A small self-supervised image encoder, trained from scratch: muon at rate 0.0026, 6400 steps.
Rows from block 5 of a small self-supervised image encoder, named by matrix and row number. Rows with one number within an expert belong to one neuron, the router's apart. Each number is 128 + 32 x the weight over its row's rms, rounded and kept within 0 to 255. All counts start at 0. Numbers have three digits each.
After each expert's rows are labels from the 100 images, of 14848, where the router gives the expert most weight on average: "responds to" is what is common among them. Only what is clearly more common there than usual is listed. The data: small charts drawn from random numbers. In brackets: how many of the 100, against the usual share in percent.
# router: router (model.blocks.5.mlp.router.weight, 8x128, trained with AdamW), inputs 0-63
# up: expert up (model.blocks.5.mlp.up, 8x128x128), inputs 0-63
# down: expert down (model.blocks.5.mlp.down, 8x128x128, transposed), outputs 0-63

# expert 3
router.3:147174159095092129183159138133133178155160081151115106083098130105120108124084144085094116149131130105078142162109148115124146142095146127117174213083143136124124175189095142085165172132092179
up.11:122159112086122138149158111115163148134115165152141118151072151078112187090094099163083132127118112150093123152123124084149173144067182119141132173099155128115138087168139136172102144120105185
down.11:097103116172143154152087154177119145172108126155171154127102122117157108129082091163121109147118138148130220115179153135144089086195159214128144091145132148135125166141041175131084174130128157
up.12:119109155128112080185130158134133130104151110056157155166128110109167074067172208157059134133082137146133159118154074186116097154141129106151158068157111143145116144118110162156191112126105094
down.12:116177118140141140147135054126086115170182107124139143125139131089150153140139109104167105124169096089096159111169137166153126136129114190127129203080104143103097111162165123067174115129135158
up.13:138137197156129169115077084094203129099144151122084174134091139126172137078149102122077081169129093114112084106174138105106151118113202076133169103122123162144085147139114086137135190121095091
down.13:136163129114197107175135107103165107218108089141129115097143109095108141135117069215134131122145146160100151169152092194155123100120180143161177170102138153118099128148107155124084116117091113
up.14:194105161156153112198123142115113081142135077092129097124097129131107125112118094140128076117143129145106081201136065168096095140155151071111113151105116092089102171140102121127081123147120130
down.14:105059156150145119154108132134131140091160098112089115125114164100189123088132134070092169125164111133143179116143121115155109143120134126061171106137164146114094187169126121157114131117131150
up.15:206137115152159125154045111086098053105066167155094137134108081129158125141057134090118119058146167113106142145173104123150163110082099106133173122108162152183156142149119095120171083171156128
down.15:060143115135161157127143168121125158139147106186186131200079112109085153129115136147063139179126092101171119189094131127095192149103145143126153077101097101165164149123152127180102170180087071
responds to: dark theme (70 vs 29.8); items: seven (42 vs 13.1); heat grid (41 vs 7.5); items: eight (37 vs 13.3)

# expert 0
router.0:163085113119131059143088140090096123095155111077151161153146108140167090132113150172183148100181169154110111118173115110109105117096161148193095135113124133115101055122090147123107136149140147
up.23:148103111130157100091145123098151134185158133095139133088135126143139120152124124140131102123103188183100128152170096176149069058140102157043122145204111134116088151126124158114102121202078159
down.23:152156150139117102094150126114102183133143136132123121119146115144073107160135102107124122152163121086081102112077128098127166149160207099136117080092172096205165114125140137148174094072078128
up.24:132122114099148092154158069083104124161142183147095152153131082146144146084147179179174167126105152187114099140208163145144145125186072151159093151162127083120168102152148096151141098132164097
down.24:091153143116206095147155157110127162124127148138134105117148148148141129196088200129071106122135118077121134148105074152086150116113134110078100109108133127202187073094128125139140121143097137
up.25:128114136157134103135178137095127131082167123144153164110150157154198133113086156210176134087162152161142121088171150146142147095176123142103109132109088114115144155187152100137076173052148145
down.25:085062119192151147121130099104126108116088154115162106155148160115126141128107128124177117129142126151063121130127090172184103114090141148206111124110161136119080103062096121123161127180114091
up.26:166057115139106167124117136004148109040153149182118182085158161143115129123175084168080103185133124110120074109129123167096109064116137150144114113167129105143147141086130100096131117164097142
down.26:166126187126159105115147116135107145118176125145089116114104145114096083125120070135160155091154158128152147180177155098158140103140187110164139189137193088082152167079125182111159115149151120
up.27:116101162118198141095164100118137124097149105153154050096168106130172145130160107143151159153131161134160098162129143139094162079126036097136101085122126158108157102074096140170177088173161078
down.27:078109166131075115179118096081104155147082169056096113113123116129081109125131137124166193153132086161092159100068083126148156145147186116096188103105160111087088123175163124160188136129107114
responds to: one colour (94 vs 52.8); radar chart (84 vs 6.9); items: three (66 vs 13.1); items: four (33 vs 13.4)

# expert 4
router.4:104109151121157175101150139072150191098091143105207142140119141140092122182181123129091186121152176113177078076124183118107163111114121066137102089186117115124149148115154158115124165084166133
up.23:162016170131144147146177101124132096131145154142120149135128059166142106156122109076149105109075152077042135089060118156126143113132125103148110132178156133122084126119147111164138144077169131
down.23:091202122125136089119070164184099131100151150172163140135113118086151124137096183115127136165144109153174145133149105156124125161165133129104069110097103160120147100147101115102146097171124147
up.24:139101111177144137109122051104124121039111134125171083132105132183190102105069151146131084144104155132144129178141082117151138152104110128207107128102081102090109127116121105133121102126109165
down.24:147134122144175081097121143163059134105119104121158173117158142118089156143166133146109117101125110044086115168169139148103147130152105127119157143105132183146130083083152096108204150158144072
up.25:154141188116128103177092158128129108114146145167071169126120127136158101145114149124195100131149127144130095147125098206197077132130173134116124111104138068218139156148094109093165130142167119
down.25:149167045170098134170119101137135121073125059089145101145103112139043133113098087104157148083116176095098146122138093146157157123105148144203156119175109163181097105107128059134136137142121171
up.26:091149115090121110131153138128096167095089117130193132130146140133122040124113195118144119207089078153124149188110136121183131149113120117092114127154117118129143082121170159103131167113174118
down.26:136152102137125162086113132084088164103080102170142157135129165117160100116154178116122100096056142160121126193104150126120123183100105067144095121161157138078136125152142167127135138079125138
up.27:086107134085119058155109133101166108119157125072091153127116159159133168112131135142160130151138102085098177131144107078099146145130106130118144074119133098139089040074190189126183129157127145
down.27:193066124148146106150142087175130105138147129065146168160150101087135087103118123154162097147132097154183160122112123163143137091103130117168116089102180146063070147160098112118152150176132116
responds to: grid lines (100 vs 39); step chart (50 vs 7.1); flat (32 vs 12.7)

# expert 5
router.5:148110091111091124099136124130097065146134154169097134081111075137133197064123100096142088182092105130138127170138157135140136107098112080098136159158060148175161133172146160128149082131087099
up.23:115158137098179082160114115133099131064166124131064144075115175195130144102144167166135150112143119089094116148172088149145130123160157155089136142116182053139158156108071145133128119148185179
down.23:104147085213118144093173135196179123117158124124182088149096103123125109148183117093121100149132120148140159134103180143113131132151148163149105120119114126086112118123096109123117100152084121
up.24:150146153115116131134120134177073115131158118128131130101127129160127081112115109199043083128153183152175126170156110141117097144147114123120129176083121177131133138156048127153109096113197149
down.24:143092125119135174120142181127127093100163077092158089114070113127133149128160206103105101102137114132125153165096139188176104089154115137073135167146115123153109156175137139176163101163090113
up.25:187080100090175182130123187134134122163134165069133169106159180136120156157127130159118083088107199125071110121109095171142113146048081145156144168164141129135095147112137139200136156090123094
down.25:113176134108101119118127095093127130142133042168092128169116135147136133164063131065180131159170148095119154110140119124136120153144075137098154066073135086130175091141179089094187122087160181
up.26:167188138146090125147134142168119110129108130112094159162113182154127123078080133115111146172133139090119094167064150103197130183066115114127171148171163151188121152171109136134050095087084117
down.26:076152110124165148106059132082179091163181108150137129151119170107111191114133082148100132080113150132183117097141152154152073107122131099127125126121100133081155129055179117099142106182156156
up.27:142070111109154147111143142108148046119149133091049121111139133093154142106153169127075125086160173122148142061123196123170107076122089171155142144163127122155126156135121116073155157146155161
down.27:150120142130072099158181206119074102099082153177125139149132073128151146051129151116196123169139106118157127168164122075086109107119129118174083136149119125109116210109118088120116163206084141
responds to: dark theme (93 vs 29.8); dip in the middle (48 vs 13); items: seven (43 vs 13.1); lollipop chart (42 vs 7.5)

# expert 1
router.1:130182106161114092083178092140197071157198084141085117116101175125092158113135076141138094160182125092135131082127120123103114105130121120093201134161087106101133111098174113179105121140136172
up.11:101105195137099159135108098159160113159130183137140161079174145126140124127071107116161186113114171069101116125137136128052097124086127140124098062157095100178085158162106086121123114120103112
down.11:175153131110185091168155118146098119113133135117105120136117142210162116166115127155102088121142135173168107136099102084152148173094184108140179176155103138121121138052183088073124100108109132
up.12:131165071165127119127177123114127113095150090091092093126164144103129099124143130126106133040135114132140157143130176054120084142136112156141133117177158128111104145059086114127145184099129140
down.12:119140092105148157095062101090135190149107161127159116104097164157124186062131114158064191194164098116113150137123096136084162156136145152147099153134072118128126092135039139112062108148151086
up.13:094133097151115138147162090094101162072099105118218185135158164102047145134127162145110120169076174182136115121142118155087061161104128133142156197082065152119110130131168175122153158088173140
down.13:076157115136115118142109068095120157091137121175118082161108179137128147169138129097121116130117101087096154121067065111174152099152182065194167105115150094112119110159134156115129150186109136
up.14:132156052171098144100112124114141180133105119133140153111145143112144102093149161176100118159125126135083058135125094144137124142046135117058109163159135190081056100100163104066105091094122170
down.14:116178171135134051132133104166134112175115107113139144138094115139092091095149162079157111119071119188135109101115141176122085028151128127166135080117152118119096098151205138087086119183126115
up.15:163110149064113125091099152157177102142136103133155098113094050093144166152189173105119104149141150089066127164061165183132171111089137132152139163174135187135183116157121134091124140143115157
down.15:111102099142149129162078107120125137142195129142118209097151143069098087043108066095152110154076108176152134102187123109154104161177124077121133162177113088168103136113077158122116115156125149
responds to: heat grid (42 vs 7.5); pie chart (37 vs 7.1); items: three (35 vs 13.1)

# expert 2
router.2:149125156124144107133072125141067140164080117089114152180146145192136133148134181087127116079115086137121195113128075102154142162163155138155124061135199174095078127122121117138072134126133145
up.11:183107080146089115170111112163191152155128078086133094132136115109139149126092186127123098055155129194070080140118118133153172165136122159128136074158105166143121127141127171164221157131094112
down.11:124083111132124134112165107126112077095152127152124113125154117090174158088059046108109127193149093073163181152150162075134095133147161165167086213152133125139114160149157088126111179117108087
up.12:126097097088158127120161107147144116120110109055153123102139084137133138088129119107133107145138144120125175074120094180148191153121138117139148061095110187129169137121108143051094107145097088
down.12:140150146106207095138111129133106114151212133094086107115112153135145135103145155173071134131116074174129114112199123133081105112157107161098122173133152139134127046110092128115120065139128164
up.13:139140132117130130087127121073147173065121121143151078100136190233205098147100156158105094153109127116105174220162138094166180142113159175116154112127103104120090093129065122114090106132108140
down.13:110155082141074166111092118162056094176104112178112107151103173117090133134140078131126090124165173116120137153102147148139108129131127071136205113163118124149115148116158101140117172156172115
up.14:198085118099140148127042165148152104160127157184165100081183111108150081116111084135105115135144136095133072092151148144215170091117137130132109072106141112184180197181153103154125131107109098
down.14:114098153143186129169204167089082115142147101093110098132108147120164122080112140187113155137106133123083119154183181092133122142085138134133093134116217098091106106116084162120132168141110120
up.15:118143098089101138126104141162049094136142148134186119108119154119140097089089153150094137104104181136103152123090091121160101133102125137172234104125141219158065111207130131141131178080090123
down.15:129136089150122151105086106118103186131085161149126142152079165113130188132133114160151079134122071117159114162115136151163116185163131135097105143120105081150171069159192132096151172150104145
responds to: radar chart (100 vs 6.9); grid lines (100 vs 39); one colour (100 vs 52.8); items: three (49 vs 13.1)

# expert 6
router.6:087103059077134148081129169123154155134116125110141066082234113099148132132130107168110134118105139164135129134165137138142064142169098213134100126083109099124122111087072120156113117141193109
up.23:164105081137169133138174132100106126115139238099112059118086153117123124097145188118209095117119088137160089129179084070113114142133120159151131153129135129102142142168137163134086157131139141
down.23:143205128082062136127106142114185164096110093149120133148164146176104170119139057059191139137079198142117144134109091159116107106097104139083139068124135081173124100133104190151178151137118110
up.24:116168158090118142111136092094105126099114130070131129099104147128153106121120130099082166123082173148164104104159133152086112136151136079066174139093163090154141132108096126126111131122172108
down.24:190086157171150081155138141176132146138122090124088127132132130150142092150103134163147090146096089102072143158093155166175093129138165135109083155115131143124126108145138117107138142123123158
up.25:111165121092150116155132094060104141132135136079165169106101083136149123142110082185136127138118112136114073101198194144116136153140165158103104148195094117109092129126170154170094126119106044
down.25:077119118135134144100110137114158125120074149131149062130143158103131151143169146138115135169160164100072197125110115080153079123161096121124152177078103089081220150102113119142110166211110141
up.26:129076131181121092058112146117109113168068127125117132144141131103135052138142122178107136137096076089114147122087111100149169102177142134092116116071146120097198095147132159101144162079115177
down.26:192146124162205067145072156127045085103108133158198120101172172083139166145147139141129103076164114129096097188194190133105103089145135118127073102142168194164137138080110118134203118124146144
up.27:148086104125131083121139092104073167147132179202142151034172156106085109100099168104193113101095152125081092182116144103145215189107118114087148104112138162128065123136084111114081144206113143
down.27:094136163132128159134068114139125116103163110090143068124145139129109043187155110119115163077155095087095141091130128104164081149161161162084101113096129163142163189125085161129150101215157141
responds to: dark theme (100 vs 29.8); one colour (90 vs 52.8); radar chart (46 vs 6.9); items: three (43 vs 13.1)

# expert 7
router.7:085143133187164180174123091195158122069115193182064090178081109062090119148110115132149120120078092161094128181095078146138129099139100153127123116094152099158148133170150077098178112178093077
up.11:098094144112079183156153163097115058174085093028100107092138153143164135136153165110101133099077130125110148117129034165203133146154167144155096156093134148166146145137123074073119115118112120
down.11:142145124079099135141182120127136184130190146086175109135156101134157145145156144109119112093140106103151138165158120124094137125179052127139069134107149098111157115110121111102170144175096053
up.12:095130088082159110170180130087142158121171137127144147115135097147119143157187116149101077114110162137175139164101162144083099042125080140080188101152107122129103141121151077169103107186137121
down.12:119142155119125125091109173137100145157112093112162100109157123121138054158101159172144155162193083077092149162151146115177130140201158123094133117123082127156153083132080114037114095117118131
up.13:162096114121138101129115094187112093108138119104129144136108153168115160165144135057165179139144143119139168128154065115117112148130145085098152056116110148108134057099098180158080057105128120
down.13:099144107131109066163144153173114094152119108140118132156128150130079152129178160140116079183149106175137137130119148196151109119112178159151116117169057092132115175141116118088136136110135098
up.14:165238182137118076170094059115132151140091122161117129110099139136139086123163109131147146144139101116115142127168093128093054077065131178126127107171141145139182153150156148138158166125138143
down.14:118145089115159123118123152100122155122168117197122156223161129144122139183097101098153168156067107183130066106150135116074140120129154106136124159104189133147143092119114098170151108143160183
up.15:123127090119076155124102174089111073058132145126105089164108078110147126148159110101163174182160146139116149069142132107128158110069129191148149127153102114147092095132124129093141183157146121
down.15:092076151174170105105086125171126140150077132084147142105150122093174102126138144124114170092175086108179079115133166145119128154133147108147153104174149162120119134155126147174122129161069112
responds to: one colour (94 vs 52.8); histogram (73 vs 6.9)